From a checkpoint of a small class-conditioned spectrogram flow-matching model: adamw at rate 0.00095.
Rows from block 3 of a small class-conditioned spectrogram flow-matching model, named by matrix and row number. Rows with one number within an expert belong to one neuron, the router's apart. Each number is 500 + 50 x the weight over its row's rms, rounded and kept within 0 to 999. All counts start at 0. Numbers have three digits each.
Before each expert's rows are labels from the 100 clips, of 14976 (inputs lightly noised), where the router gives the expert most weight on average: "top examples" is what is common among them; "band" is the frequency band that holds the peak. Only what is clearly more common there than usual is listed. The data: synthetic speech, music and everyday sounds put through simulated rooms and audio effects. In brackets: how many of the 100, against the usual share in percent.
# router: router (model.blocks.3.mlp.router.weight, 32x192), inputs 0-47
# up: expert up (model.blocks.3.mlp.up, 32x96x192), inputs 0-47
# down: expert down (model.blocks.3.mlp.down, 32x192x96, transposed), outputs 0-47

# expert 15
top examples: short reverberation (82 vs 39.7); everyday sound (54 vs 24.9); reverberation time: 0.15 to 0.3 s (48 vs 19.6)
band: 2000 to 4000 Hz (50 vs 25)
router.15:543474412475503576537552492532450542535559509549533498486505445497439429495495461486432441482457516456424431574482467437446440479493440439455479
up.0:431504504490422432402518497414465506476553532453536487461508532495496492484534539577611496522437480436535542589538514532548485557440502545514495
down.0:487627393646355438547456504524524442537520500480533502498530540545508527431488451466487462486462493589604503443543539554477501520468544464514453
up.1:494401509622487412467523468622484416495440546471518392594453461522614551527524436543527577550402514501609617467483455513557519526515529511470559
down.1:568445484427517496476533418492465537508462513543472499435568503523538529515577418459504468500429462459481407425453530407565537456527484476508521
up.2:542544475400455487453466521527473490528517487422457477508451573521594456561530563469561512548522453548568536507558544543484565596474501580469577
down.2:572434510481364503507457498537490498482563437427546520541423567469509394580439582568438566471592484533544611466514455461460503511548352484526405
up.3:487459521505477478519427575599499437476405526545516523561554448517434593472450435490476520500570594532534464466507559530553528581411468481516472
down.3:472533510490491469449540486460490503554565497500436578504514443572567574518560637480519538559512325491543543508556534493526490385513564442447450
up.4:575423545451551437483543562486459537546585513447437445599511507493544541476467501520519546521459538500506475480429525514518478532554578470529554
down.4:512537486368411514514529458525567537562517486434501478533499451446452448530439436504380459461505511473543512514505551511457528467551525586497468
up.5:570562591503553426439423545464496457522487483453467520529491527509472447516503538538536517535503561545629496512540482563490468532446474551597537
down.5:560411562449557429453486553455492504552469469524543627582373526523483501477468410484467544505551391521566541419425506431542466504463501443512542
up.6:444612502473541493513556573458495437473499486542488463504575523510610512495486525464566476548504512551541586501469567526499580449471524555464561
down.6:479449481498594485528522492546504486527423501479562502556547467479493448515536557444600543473473450476579476588470526557517456546511454546515409
up.7:479646512537504508546470473515473491555498529556560498518562534530471488478592505427519542568444468473589531584592536456518545478480580443525557
down.7:482492495514537459466434455435490453545421504510593465464532492506578586508593560522439506467613588536468446525494462552518441459497516471515496
up.8:532519436519424425507528490450583475517482539524471552545557553545460511500565514574534516484507546548565479453563464564471484475471473489603570
down.8:481495492526429450472484486474542514493533529482431546478501511514553507436503492472461509455526456559545467520426633525484425517578450452496584
up.9:494560510552402540460433510553497561480534509504527401516515552525530550410573483493523508517481557587660550499507574502533527625551592514515543
down.9:512542433479594456483502531558480577499566508533435467471495578460491483497461461461486589513560519539539516531507429479466432428574435540458566
up.10:476556569503453422433427505535526552571473467419598544481518534484461527564506463542539509506544573542570473531499493499498572489511471452517498
down.10:475510560495426443534489539525539518548540528449520482513479469515487491474511446463374465471481535483510493435504457478513502503525518578529479
up.11:495535421515481467539485508528567486523563576602561477551497530602464575498501422468403446454523521486581507471575594551550509416447482454475507
down.11:505440569519433513546500540517475586440510556469482551526454446510472601531471547516505490501446479574527466410481547563538451465465573532610440
up.12:470531526544540490515498594470561527480529526466475409515460549507494445557464508531538513549580579530534527453559504537525521448517470530578565
down.12:483577440501483456511533522545440530514585470580508460494467561492444505372627480482580412535484422565587535461497603559518479497535450489511475
up.13:493511548570384425413406489473463448532460443494465479587440577479454443506627522531558480456494524448670430495537506448539553471432625540436549
down.13:600480516510459442579487552598494434493531533538503509529529482499545515508501542462446474506468429493509394484433436555522517456479477631480504

# expert 10
top examples: short reverberation (91 vs 39.7); everyday sound (71 vs 24.9); reverberation time: 0.15 to 0.3 s (62 vs 19.6)
band: 4000 to 8000 Hz (92 vs 25)
router.10:567455429470487561538517535504488475536562502583508489465473444520454416520491469498429436480479537451431454546479447432429492491483458444468477
up.0:478484515560588497536534471551398509540566526412503498531439556608505473422408452543554514542467491485626582500539521491487529494454524546581503
down.0:454563422651494472431468443401561506413533460508495442444535380488487558494450559479551459427465463481550449443509407509586456483545551488504486
up.1:595471506538497580530557481525428471484473507530507519490478463443574508460504478511452476475496529438540580533509502546443565580526480456528587
down.1:509600524512442466441527493530522482542582543538526574440594522483542562491597587466479480470484469545531464460369524464577498532516499563517428
up.2:394493525455464563482463473548511434479381510488475531464501537628501477460536521463533428599506444462582478474486423559472592536564552543552520
down.2:531508581348405616509414465453442464455500429484422529500542542455470427458496476475479557486530465488485506491454528397494506490465520543476565
up.3:499453592617525543451512571514573559505513447532434487548481543521463591491459527517500436538537520513597588540548590488533567490530490568457469
down.3:437514406583410544504481479467441545530432507576489554578450461444426539553505581457535498540481480476514523539413509472585541448557521355422453
up.4:474515555543480562435487518460479514571431482448523550541499597509454648501511593502508442488509561578536522553516430595497578512490417585553593
down.4:455537558530523505453609511574442509573445468443514512475447564549530606588528548507476538454495457426490505505478521555550430365474492521504495
up.5:581436481505407503436439452557488487460379486584460455472522571520496558469425595522471502478498512589614430517565548553501506452589428537430510
down.5:550549440426482497406550565559482545568508503423411497449461534554511525473516529535343530472463392462451521584498550477451519491507555530464463
up.6:466427538472451481452493532510465476461430502477519461506514611564461496510524492482553526554443433473627513458559563505536613541529593525453469
down.6:496514513572525514499423369461388461440533517567495456512442460406480504457600495381420524463477413652480559512398453541469484448506502417483441
up.7:584500523563447433442557485546565490526495427452448573587564409585442493380521590544511509457540469492524563478505511476533501535546520536459431
down.7:584609537428488556434502528440474521524456495596368427508540448501551502445461465441470581539501528639518475545499516390451416461535480479468587
up.8:576563489445484497466480433488479450454583596530523459475468555447555506460445473563489444499502473493588568427374492488478506520604429470512478
down.8:607499550461563467513496467458511434584456498495486474511522492521522586497532653472431492327453465555448482503476494495616522516571478472513562
up.9:539475463500574542520502477447521522508485423459602520552499563497580569558527516549595502474515464552671554449528510588473523543567498567499521
down.9:519506528463427486518562451540505489502541431504518544535525598533435359512546573477522452420520561527481469444471470476530485549444574445534528
up.10:534564444488513559466478476527477450459401522505447424438552574460576544493529461495478541491456582573488543511575520531534564511522449423468488
down.10:463532541388491486502461468467477473502530601536411493460468486481485402560471532526394587464490577502516458553497486459515487430563363484529420
up.11:568482548488519560516506490501583511477466444403445500484620578547536485474573534458388642483546559543523564531541490572486457521464526538510441
down.11:569583483470588501377527533533460547565434536533400372487584535491539657480492522526547479447523472515508510477550475486562474533405598502530532
up.12:541482468532538444509507538511480548565582532424460523474480475497484538424466549532554474543527529515658563491485591552429489479387434498515526
down.12:489456467487570522448611509480458508579553507497486440459441412523550529504533578577532528545443523485436485584565451470469564531463557486498502
up.13:528411530516520518426543527409497453546455514506504504524541484595548425567417476479449501453576467602599557523525581476449552524553494543514496
down.13:579604514447516545446494488501433476530471410432386500471469475480487485479543585483525505524485440452454467560400484509550489505504489648463513

# expert 14
top examples: short reverberation (81 vs 39.7); everyday sound (53 vs 24.9); reverberation time: 0.15 to 0.3 s (47 vs 19.6)
band: 2000 to 4000 Hz (52 vs 25)
router.14:541444454460485572523518466511448471527537478557563527463495466489510437517495426496437431411481493462477438493461459460422455485497449449476485
up.0:564547497541508444450501524392435514508471444494540523552539471524482497479582541470540517415506437592514552497481555410473461529516604535528445
down.0:476442436530513512407527442475556510540421549560550512477506532489601633513539465547508549497449511522504463453498529478527505411489518463504664
up.1:534477507504600527487476514529562513553527543458468428570489514536508514514567544549442524636442540480642475472503485436491541452487499541579427
down.1:459554417566441457449530528467446499516515485416541528376570499565578481554517440522557612515505504521421486487481526480471588510487422528459526
up.2:539440580478514416484576495430470534535509613419545511526574477494510498316556492464489478509552522490499535497499458553472482467473443478485428
down.2:508463445636567531477560551604427488520468507566588537541551602535481537573509535543586474517511427488445563421522489511510481533463478520525478
up.3:403475453559476570448432509440527519513375476476546457523503540536565532440539530605479558567490448478580565413500491545445520570509571549526514
down.3:502457477566427430393512519518499564534526498450486475494490505484556545515512377520446433508513543452563534501517423472481523560447438463537449
up.4:466499533517452437405408475442537495507476473504534499526489480571525470381468532459450476522501437546532534470564488452579519501469455523522620
down.4:469544501555464478510559567438474545430570515585470492473532484465429416502502443467545472454447557495528548470520467398505523439551569436362473
up.5:447490507358448471386532499531503537532496497397479566585499503532550488489508559437508543514550466502494507575474537487514653510552502509443592
down.5:581564468433563593486511542510514521455464496433497448447509584485630461581596453461473486545465489572524458461520400552509493388576536498479409
up.6:624524538473488402442440624530541456585553531556538436530474473498553497455502499527435527568486455464626451495627493470482544508459590455503544
down.6:468639385583531438391493425452447532507554475514538490528511503492484512553477568520519472510409444549418476360511584448567504482522488529482476
up.7:532530546527536541358460445429488462513431540521516545571423447479418514569457494465526550497439542524504551458479534498497529533554514579478630
down.7:474449471478482427541481441577465443535515562515430543520508511517517541428542531503409441567449468520530419468420509569542504527510533486516486
up.8:593493465449486500512441494487535460461449560481546511480501582549503527469462550574493551497574524535520521491561571468497622559497495552525501
down.8:480512462490486524612510464456518587495527504472498622595529478515558527486478463465483439525438471534550569450629536433461482417432459457475478
up.9:541582510420555435502393547442466449496539417486454414528553498517524457591551492537497451566392511487515559468475525544437545510492579455456460
down.9:551449544520543461526574454427531497415538542575467573489453521494446579594546527501479625569442482517529451450502465497527518491480523513461494
up.10:504528545478532525448453564527502480433517490395516504521568531539419445453459467546563481503441544508514494523472511546513491434560490498444499
down.10:445555479525614512413539510555414479600511490549537449435399522494566512481510555480472560553392574456564494486484488537437506621498521522564534
up.11:450543472460477406483353458554467537457489525435470438462635531535543470485511540474471591507478504541580568499449518444581555459507450547494468
down.11:565505563433530474545580373490484501475517521497438442410551474470454575443593534534444466451507375524501512486473493427520562518443504533536486
up.12:516464518446507412469485559513484450367538672590484550522565514587509559534547479500510597508508476567505512610560574505485514427495560472517511
down.12:489420467424422443542448511506482541475484510393436504502459451458406471525560505436625540497550452504510471535542537463494561493598422510532557
up.13:448533579510481528495462476475528501466475451480475485442493423541448481493543453505427492495491524525471532488487539587502563507509553472401563
down.13:460462553503542544542463455498613502491534545559501503526560529469543487493557529563520571498502503487527484461409425528490525492483468401496461

# expert 24
top examples: dropouts (52 vs 13); dry (46 vs 20.4)
band: 4000 to 8000 Hz (64 vs 25)
router.24:552474422449444571506575578545534573525487456511525478592540496605422448523483576506477424493483481606502454576542483444479486484442384459479493
up.0:474548610617549484518512578502558429536416457543575479475515482587555523529473486514457539538500464499528538578533518484502504448496522555452410
down.0:534453446459546479489448530514471476556451448504479437464496538475391522425553541481444498429507489510480559465528603463477530456496518522523542
up.1:517468636568479570563486512549529490479523554457463520468556512551510468412617491518513620525544532494472437506530529442519464470519510493557441
down.1:425439523528440355526477491471480406477482448543441436528438571532501557466455504481539401524506567483425520563516507423574471501519510430431441
up.2:495478487474701481388539556517548575526478593436513555565529540444441536530488517526484483528508477484473477433496434550563534556494443529477593
down.2:530436450546528443506528510488430523495457470452495570531483463440641478527466426438501483493481515449516531487512516460507455547494492432504519
up.3:410558448477500483399572512499450544490557565527502628573504507437506472344531490469485512509544541469520547405554519543550578540403552505449507
down.3:605551485499526393480536569455554471520524464527509461450444607560489540618415508514443429452597519495474525513537559430530514483474446556522501
up.4:436452493474494569545486440423442617543507432409500500500435525485436540491525438556480429502442540635529441555517587499503542495580499461503504
down.4:439421475542471393477466526501533556512529472513590507477514526466515543497468462480597449506593470476468537528507553468573539508459386452555453
up.5:552593481475425486504358436451500517471496463470489515499535447480460535544547517519532419525527501486483474453440525440496524452466541499574535
down.5:522438542517478413504499495611557521552495540497472444504541500581533490524476499408529518467524414437470538466498500511494460545540388539514483
up.6:509505513453481439542456500445489550548492429519463490532516509468453476615577500568368494529587526639459551436526524505494498569559600546525555
down.6:590455457517466449540482504436392573525529497487533503538446548562505656516504519460480576433507441473519467543530575499464447455488481468520504
up.7:593507470424526500427442493491534551417498485529578537494536469510541509478512544518538464481495511502590563434421542426407572484579546533456560
down.7:535355559536527487548559520456568538456491498439512414533569458452545541444537528529524365423586534539455472432548526413506543519523487544475483
up.8:515460481554456508594492526524472493499460514499524506556534519516463562494556490545420490471542549496560491493546513501479450507515533467563495
down.8:492476486569435328553521391444532545486515524505430373473519506431507580510498412480546468419572541576432547499511549467521462480414528466510478
up.9:539578619579568407508500421461567428532486556461586628608537531559525454470496572456522496546554471519465502536498466530544560541484495468505504
down.9:545461478455525443587437554446469496559569494532492530513487467460576463538516631458522543409391585442490573457473509430507487490523479496521496
up.10:564502486491539524542492455450479494579505470435532525541527559508529570473448448568450490483439484626502516481442522514488530533512450524441486
down.10:471452366560554466570436509519459502501473499551470474564584592523481517445536419546503492505545534515497511486458440381540501466534456414520475
up.11:521509471535443493544467487458456589518453521466427561445525507503507477458590506570475568490496417472505465600546498562483494440529548520421549
down.11:500547514585521406507494437415595501540503547474479458566484462563465492524516414474511417449624517524537533494575513482514435471543494506446439
up.12:493438490491515503447454530525657537481522590505502424572489549499505473479553592478512597578539456554602549480570513629427559544506527563581556
down.12:530512460506470510561466445578436461501428473454513541517502522477582493550493467452560477492446487523463403542514580519517514488524415584508511
up.13:532537605447534533458498487530465400534441447471525537498586518489571432517488463557527594502503446472569507597454467565528559477473491442511499
down.13:422555467444465374501499470457572598564487495503424384566502585523484548476480442419569471460480501583553528458513400509519444486395527500495483

# expert 17
top examples: short reverberation (80 vs 39.7); everyday sound (63 vs 24.9); reverberation time: 0.15 to 0.3 s (52 vs 19.6)
band: 4000 to 8000 Hz (69 vs 25)
router.17:589489416465513569551528504527452533529539481529499488474469425501444395555510423486457422469473508457438439538439438465442478482479441478485461
up.0:503517528516515476528429490537475487456519464517463526469516449465453616534568500543514486503507562513586507440606593593543456464524537498570469
down.0:385508492488491476484566518403523523467467501456528537463530511479509478509557545579575494531479463433423597498583495464524546559587326543449464
up.1:636598570547445488485406493498487593477514466519421457403537541458503533505471526467632520547516468568511539529504527463563413469444588544548528
down.1:493662519583616545530495448440508537411450461539474524431506469486512537494452487491597507542472460530558505427518452413496524524531439487530497
up.2:463540536517500487535464496517458498524541561492544595486573487508502547479449408475457528587508520528627547492531487592547500502523483529552519
down.2:499441515511476490430486589576497559490558472514507461500458489489480460500543420458544552448435495469477553475413578517617485490453508449499461
up.3:427512547584584518561429497494533532429529426461583491464597504542531544455556511451576447553525484508610498450534528574532586412473502512451523
down.3:510525494496528628469496509482502377526527479487535446492515472519524502546494455589499508481495447409497553520441370526511487542514470540449508
up.4:473570513482545513520475509463424533506543519466544557472580502517571512416521418539392499574559422640522444541523489568498563506582462480520533
down.4:516390555505451441550426477513556459536540543520576381538441485482477483526510479549503484432440559514497472542439520396478504514404547383489466
up.5:495479530557543553494526551535502576454481594449517453467533603548519513440516577516511487504476408587617518551454463485451632535558468522409553
down.5:448533425553504568498555460439431481453448498511581541532550479551493486469447443550449500548518441528471453548475493462514579515596399522529494
up.6:474518441557438485447445494502507488416509485555513560470440545519474595562495562492401561558516505503572655421467539430515392468552552504574501
down.6:596550480482427521409503514531552537446519507374480450539570536522548557520584467486500510463532473481524556485476556479554503524406500508524480
up.7:439466520536524575425497475451432432556407554521538479501432559508506564450478502452547517525538494472586509444533554494429595595459465487590537
down.7:452564624447476556476491524587584550503587535507478498379542553530479477537491507502457572483592541596544422578535566514438506485499430486508490
up.8:526591509434511497344429527547496552395504472440611521429537481479550489494507423492602512499481497568508529561508480490436533508477460531557509
down.8:456566436591599530519475492516495439593503491518512562498563540501515452484576542469560432562506482517469474503485410541528414547662510558518466
up.9:455455502492485456486549580514568555531620586547513544469615446456556529437510460479463501512530481566480535480552475526544537576393453423477530
down.9:522397496456500557500606452503442566520512474528486396610515467514440512408496448529449446539572472472498593467535498531468510525544587433437529
up.10:407531484466510519436457527585436503515464547569468499561539539444504553549507558476413661553528425552549493526516494579511533503533500575467512
down.10:511474483500543483508501487548572433487471503609504443518434530589496483520571529473512522407457478502502504516449489395482497498413523499539483
up.11:492475491468548508498520438466434507510494502480479485551481551531568586464440520624476509473544519528459569526539564574445375540549571449564487
down.11:604528511544526509490466437470400496495619561534503498516353510569534473440575458485476454468452555553413515549531544425483487498472471489504466
up.12:522561563532577455489478364463469459521472449478576494573443519493581459450530454566497564522441480489626494460586484516530588539523499540586582
down.12:509556530447528566502599472451587544512549384536490468485439558521407407505413492499501506511587549501569549534466498528503503591504413516516550
up.13:502551586531521472473522549526466546424534417492490519492478426503485458519493507524436569471526494496526464518572488475555476436545450495561484
down.13:507489461513505467553579515499512524453482430454437427606412460540451458484463350527484537514497536529477541468474463427426513447407449532484494

# expert 29
top examples: short reverberation (82 vs 39.7); reverberation time: 0.15 to 0.3 s (61 vs 19.6)
band: 2000 to 4000 Hz (64 vs 25)
router.29:559443444460504581541553493518472537532571489560508502463464457492445465530503453458444429473479511469393442536446437443416474452487450428469483
up.0:533444555473471452489489547562466485497467457450463499592585526468503597504487436584552510450459514501565482558494581487525515530461457554540460
down.0:422468547566490472578492492451499494583519494441458466573399417506513517499445532592589443497501493481553642488527476463537443510524498536431553
up.1:431547462459526478473470533580426515528477572422546498462439486407515457484533535545546506452539458509527480551475518546560625494456464541415529
down.1:427486433442487391516488428492528595454499530521494478538533531450594473443475378520476582458551485569563430568530415515536524493538437452476530
up.2:528554532561515523488463439486527525440386457461485416498510498498494444564510480573586523543572541529630586484436525460508557537552539587530474
down.2:472507498523488539450506537404497564539489558551451534491451498484474543507449487408546462533561467530513489554486432575468552451495398448511504
up.3:515390537539512569460528482515479553443442550617501499556536488468552584478502370493443530496575454504497473486462534416449474425504586563512499
down.3:542539511497469507521548479458509492430430455348598473482544476470534484526435432507488553549517449507481578494576494500511475508533445512457422
up.4:536473543445519415458524414509490482491571485473605524508422501512521471351443405495474478494508492532551533555501535435485569497631506535511588
down.4:474488530537471555553552486484533395381509473427551402521438481495509533491420435530469492509540414545459548440575430487413451443436500480510517
up.5:507529513528503516482462465505467546585468593399643499564450470475521513516500603522577521551538472488567493573545564516447498495520419569537606
down.5:565494644529514539439500572546538513563494405516421597497519605522519445467501526461565495490420433478455456380522491502492504590503491473562469
up.6:488478555496502489453495394525472553492510557394541514450453448509567395474477500506571498508538533516469475474449585517575550591516502451422577
down.6:485498528581458480436518548429516569577529472548488497522478535532467524405531438528498412466556416507509528498526494458514450454524515474467490
up.7:547466441514489470542545600503537545480557517468408376516457536407580486585524507572571496425492441454565449521529505535513498474512501508489441
down.7:506484518463423542488536425457499547479372525438475580410527498514538574408547438464479437538539457460398592521507576521521493552481472503560494
up.8:550509435458593528472532459463519463613460420568505543597445520469567523470534513490565471613529533570541590498555507453436430474430455507436439
down.8:562496458456565448526514566475576437522432555437501527490500485510515485589464528456486535479462484588507487552612470449530558526497449487540480
up.9:460431490477554530475472513621502457473500539418528477575542517519399532461489477569496578476480507480470519537401487504527460530576470554462522
down.9:514493405567454370518561471372482516482449432493570650525487474432462594456487481435588511529472492460565525596476572444558557501476475528520518
up.10:541541463509498470422501563470558459501465470453501550441530513475478518553422492458521579458489517461603553435474511442534537547521483511504516
down.10:566496561517505437517395513488523482556468506482476453521515568561506458459482507545552441456509546508478588517518545590540569544544478578576503
up.11:425538489415449479560473386545490470454474612398490526484484465464538484407481506462547518564575456538533509496411456579514595528505514473433476
down.11:492526472501478482521514428365511455477404467519470478447483513480514475506496578501595407528530520595511564475518459423473471482563413488477493
up.12:522567486420526503455506455577533509488541450460589556369535539594505508521404483510513571501456474508598383449501583490507537530563519541494493
down.12:493442546515514497508461506541457539552609530497452520475458494541520545519560603487516503394540505576523425490487391569496465525502465425453519
up.13:511524463478480410485517450536538505408526486501450387513520536459528525476533556384526561539462520420613533493513526542463464429497472595550438
down.13:570534497516360511427487480477612464528507507469442491482450511463409547521468533491523498446490502526556494491581570505579491532459437540484632

# expert 3
top examples: short reverberation (80 vs 39.7); reverberation time: 0.15 to 0.3 s (46 vs 19.6)
band: 4000 to 8000 Hz (66 vs 25)
router.3:557466438414495545522593479541480553531543519539529445481473450504475422533468468509453453468458538462399496548495454419438453460491435480479452
up.0:502547521545520463572556409495402582417495502425452489512511530498476562512498558567487496496506443439657592476410447466539496425475478474464517
down.0:483457532611478509507470533578453526555489448513608540543515512427498514450466434438625434546476484475583622457538518490631534513452480458533535
up.1:506483554485496500463541412519446491436437486480577486536539498507512518460567554534517577515514328567564547437526534605462465510611526449474500
down.1:459454489609452448608468483545480547471481455509489509531499484464540542489494558423460546491548511578544487458512463517407423511548430506499499
up.2:577451523512483440508435463535511557498463521438478493466437565452581594434515470515514503565534526556555473571511544578570600434495662535545526
down.2:486569507523465484447503470413492430461595504531487472498440526508538419463401594459518553550537544537508541525514586463459557463559409457538468
up.3:541559520575613588456468416503432429557407410456454507481455492493490570413548449463544547473505501571582492518523441567565607489466548504575440
down.3:577410524497558489493589347503420511489570541535453424503453533437482467486474568489445597445513539541443484535475533531415496379535485468493469
up.4:448546540465474525427474439494515459490476552503477414489502546594564538460442479454509438435450509538614523497495529492425599482537607529613490
down.4:556449497484474566558506359514531451551537487593413471510528531419615403587479384386513507544490554514438543442521495484451538502522460507498448
up.5:418492483521441472467495487526530511464513568477553532647398572449536506442532426446500506539455572559486558519473576503453590565459569555482479
down.5:564462418556606414505506472441472483516458431517551557549560544530579430540462531537486460504513495556412379449451451489552543439588502531473471
up.6:504534509461529538535512511544552531509452550522412424488518490510546414615550497448577502550486488537462555504488584604436561559506633452464559
down.6:511568522464512437544545569440538461454507552502631537501631567511506542447460475437501489454546501556554386474551467505455485501624509562463521
up.7:464524505487498378535467500508463446455508486424516498578460554447604564441453627421503448603520464509545502553471619491436461526419550587614464
down.7:552583475452557552483485492495450490502575522536463447498486455553620393507404411485450486564594571477552501458502523509486500419499424523539472
up.8:498527441442471433487438479474583611597492554523555519470571411537545538498485499477467497416557532563437526501525518507482619541478416443470489
down.8:453560492536520547541503482545435564461497397531574460544450525509507471481558482485466446517491400500585519443494556534519544489533575501501476
up.9:450539522486468488523545519449492494425493470501525505554499504476559518622553505450490504516466482454507499495471504519443520475410555484500446
down.9:451590481474513577486519532594534415409485518455539524559499521449504485497501485557596581489541497442518510461432534473594475460547481513579533
up.10:485540535491525489487537480452424465529525467433562481586503490448492580481522537532568530467533426485544531516572523416471559455489498431528559
down.10:487497611397530521499387464519557517498453483541484557465477471464467434505422393460329510498548431525512467450545503470378430504523493444455564
up.11:500429551519631538516517515453518448457524527480461433535509525482535525378471468507462442529511497567543527535432451585561582534427507458492521
down.11:476626527584525531405550540473496548582561565582513553479571516482519371490505579473533549505546453558538445469481493426461458429545473521370542
up.12:413511470617554428467463568505532487509547433425541568517513563472568544380528592498456420437465491517565571483564571548479628542497495450517480
down.12:496487470486447528581511481431489559524436519464524567506534468552513518528656507452478417503513455465573521489560569400521580531536455521548502
up.13:527557528478542508470514475480520457477439569481454568529409591500468458486526506593547539483501537492577574488414484483462532576483629480468584
down.13:520476428538488639499597542464541523511485507423458544494441496459419500569499469440486511559452449460543514369509548495383495545586435495467453

# expert 22
top examples: drums (55 vs 25.1); number of effects: 0 (53 vs 25.1); dry (52 vs 20.4)
band: 0 to 250 Hz (81 vs 12.5)
router.22:387375489476403485514399442450393490516461498545406487457542514466446550466564540482541491495572487513557540406514441631463547507479501468500476
up.0:491438477514490405480485563416498528484542538427573494483514449465464481397532445532557474497459515509495466505469541442542561465530512576580510
down.0:543505495454429536530412467508560563581474463511461516460566529475425422567569457575451589647520560514496513498465468577645504587449448580540431
up.1:383519505494609519498498481448524463508581573557458529494498660472538424533512468529449527610484476556601500437490447571552421519519542490541553
down.1:635542535517470432465612598426536536490454525590554617542556514422544588486468572514573539501489399508452412419465613546372564523512478428436546
up.2:605518465500516499484603483486542472508472456503524569371460461488611517447624376550480560470456447458543523505480490532448534527515491465473457
down.2:464475544542513617420393442478573481544422504554510610477522525576535483434485476503405397493531475460561516425556494553560483505570527524508507
up.3:513444479514409421471462486426458418483483424553435461519489535542490549406538521514513544528552445534520480501527442492564484452542539486473499
down.3:503471511518447486514478516389570470463509576408511542550470455459455542357505544504454616488497549544415491577524509569529547516538482438574525
up.4:526548516480512453463496539583549451485509515554497597533501413495452514466558585514505530520487502406558454395523441548494497515572376463517501
down.4:428489495576481589540459413379508519558421486472523651450512522434428459379509490514448509522515552405495517529558438495556453623521526452486575
up.5:470533440504484466530508603575429475489456531493479567443498350557364506571461499462524420576388514373486437515556548489557445442497520488467497
down.5:448479520510502454512591383433465514483490500523518504467464531436491444529562513454456412471487451398521460551512433639465549469400443418483481
up.6:462550588528493476484435500477454571446479492460509529485406527434506572452450509513523560545524572460531487517412483476529504555584443454465433
down.6:446549558540541444508562538480541539547427539558455545459517464489504475505442487505520528551461431498519501504457511475463529499430478589489470
up.7:573482510536410545495565539581586584583526586490540514439502485526527490440553516408520508491503412494428472576396481465509478439419493459464489
down.7:443520521520439552437461520608495508555616473438505540381431454561536511442554505547490507601487554422469467450479542452463518574536525486513493
up.8:517482522572462545547491398422496524534518461391492467503496537498436528355569549541547561432570483490532494560486470476504543483519511542593543
down.8:543460533525530453518475522423458516573536477559534577550458525500483568435542520529476534521479512502571533444486497562527508492538503493491467
up.9:488400509467506510466536455438517352507429363433450480542529516600546342566481488516518483503425530490437520473483519443388564422447485503466462
down.9:473473421476440553492545521544517417527441522502571553446493473477525441458546496458560510519502447558452452519493459520524326500476457443433556
up.10:568522366513484521551653505587614488489607513425553527557585568508454572513502495530507493528509525558564506595506494465577543582509572556500525
down.10:522481511492563532478502524536481544444476460543451381481535466581582488485478458588572572485488507522544537566503532515537486464526545451491527
up.11:475463457448489453524521451417445528499437580467523457408486474546467435442542499621447477465486447397436434465466380472484473415498505459449544
down.11:471403561485490500450538384529605483445496375537478545510398463479515464532536427501534427498503576462589504529520511540431409411583555512456512
up.12:365402508434396460483338436455414539534459393483477512510520522549557453443581496471539526463508452524541458521515572499475450425515573484458426
down.12:551442479417585504540438540428582482457486552601510464496459538451556530491451483497533524508498457472486464459556553445517514465536550437512545
up.13:457375329538538578546625558586554609510538496484466581495552513554504532436508579527505540538521594437518543534508487552554462489587567557485565
down.13:533492517435634626500468402512472521597482526461438452475479513475583538494545504404489518452474548592599492533500548513569442444539600504540530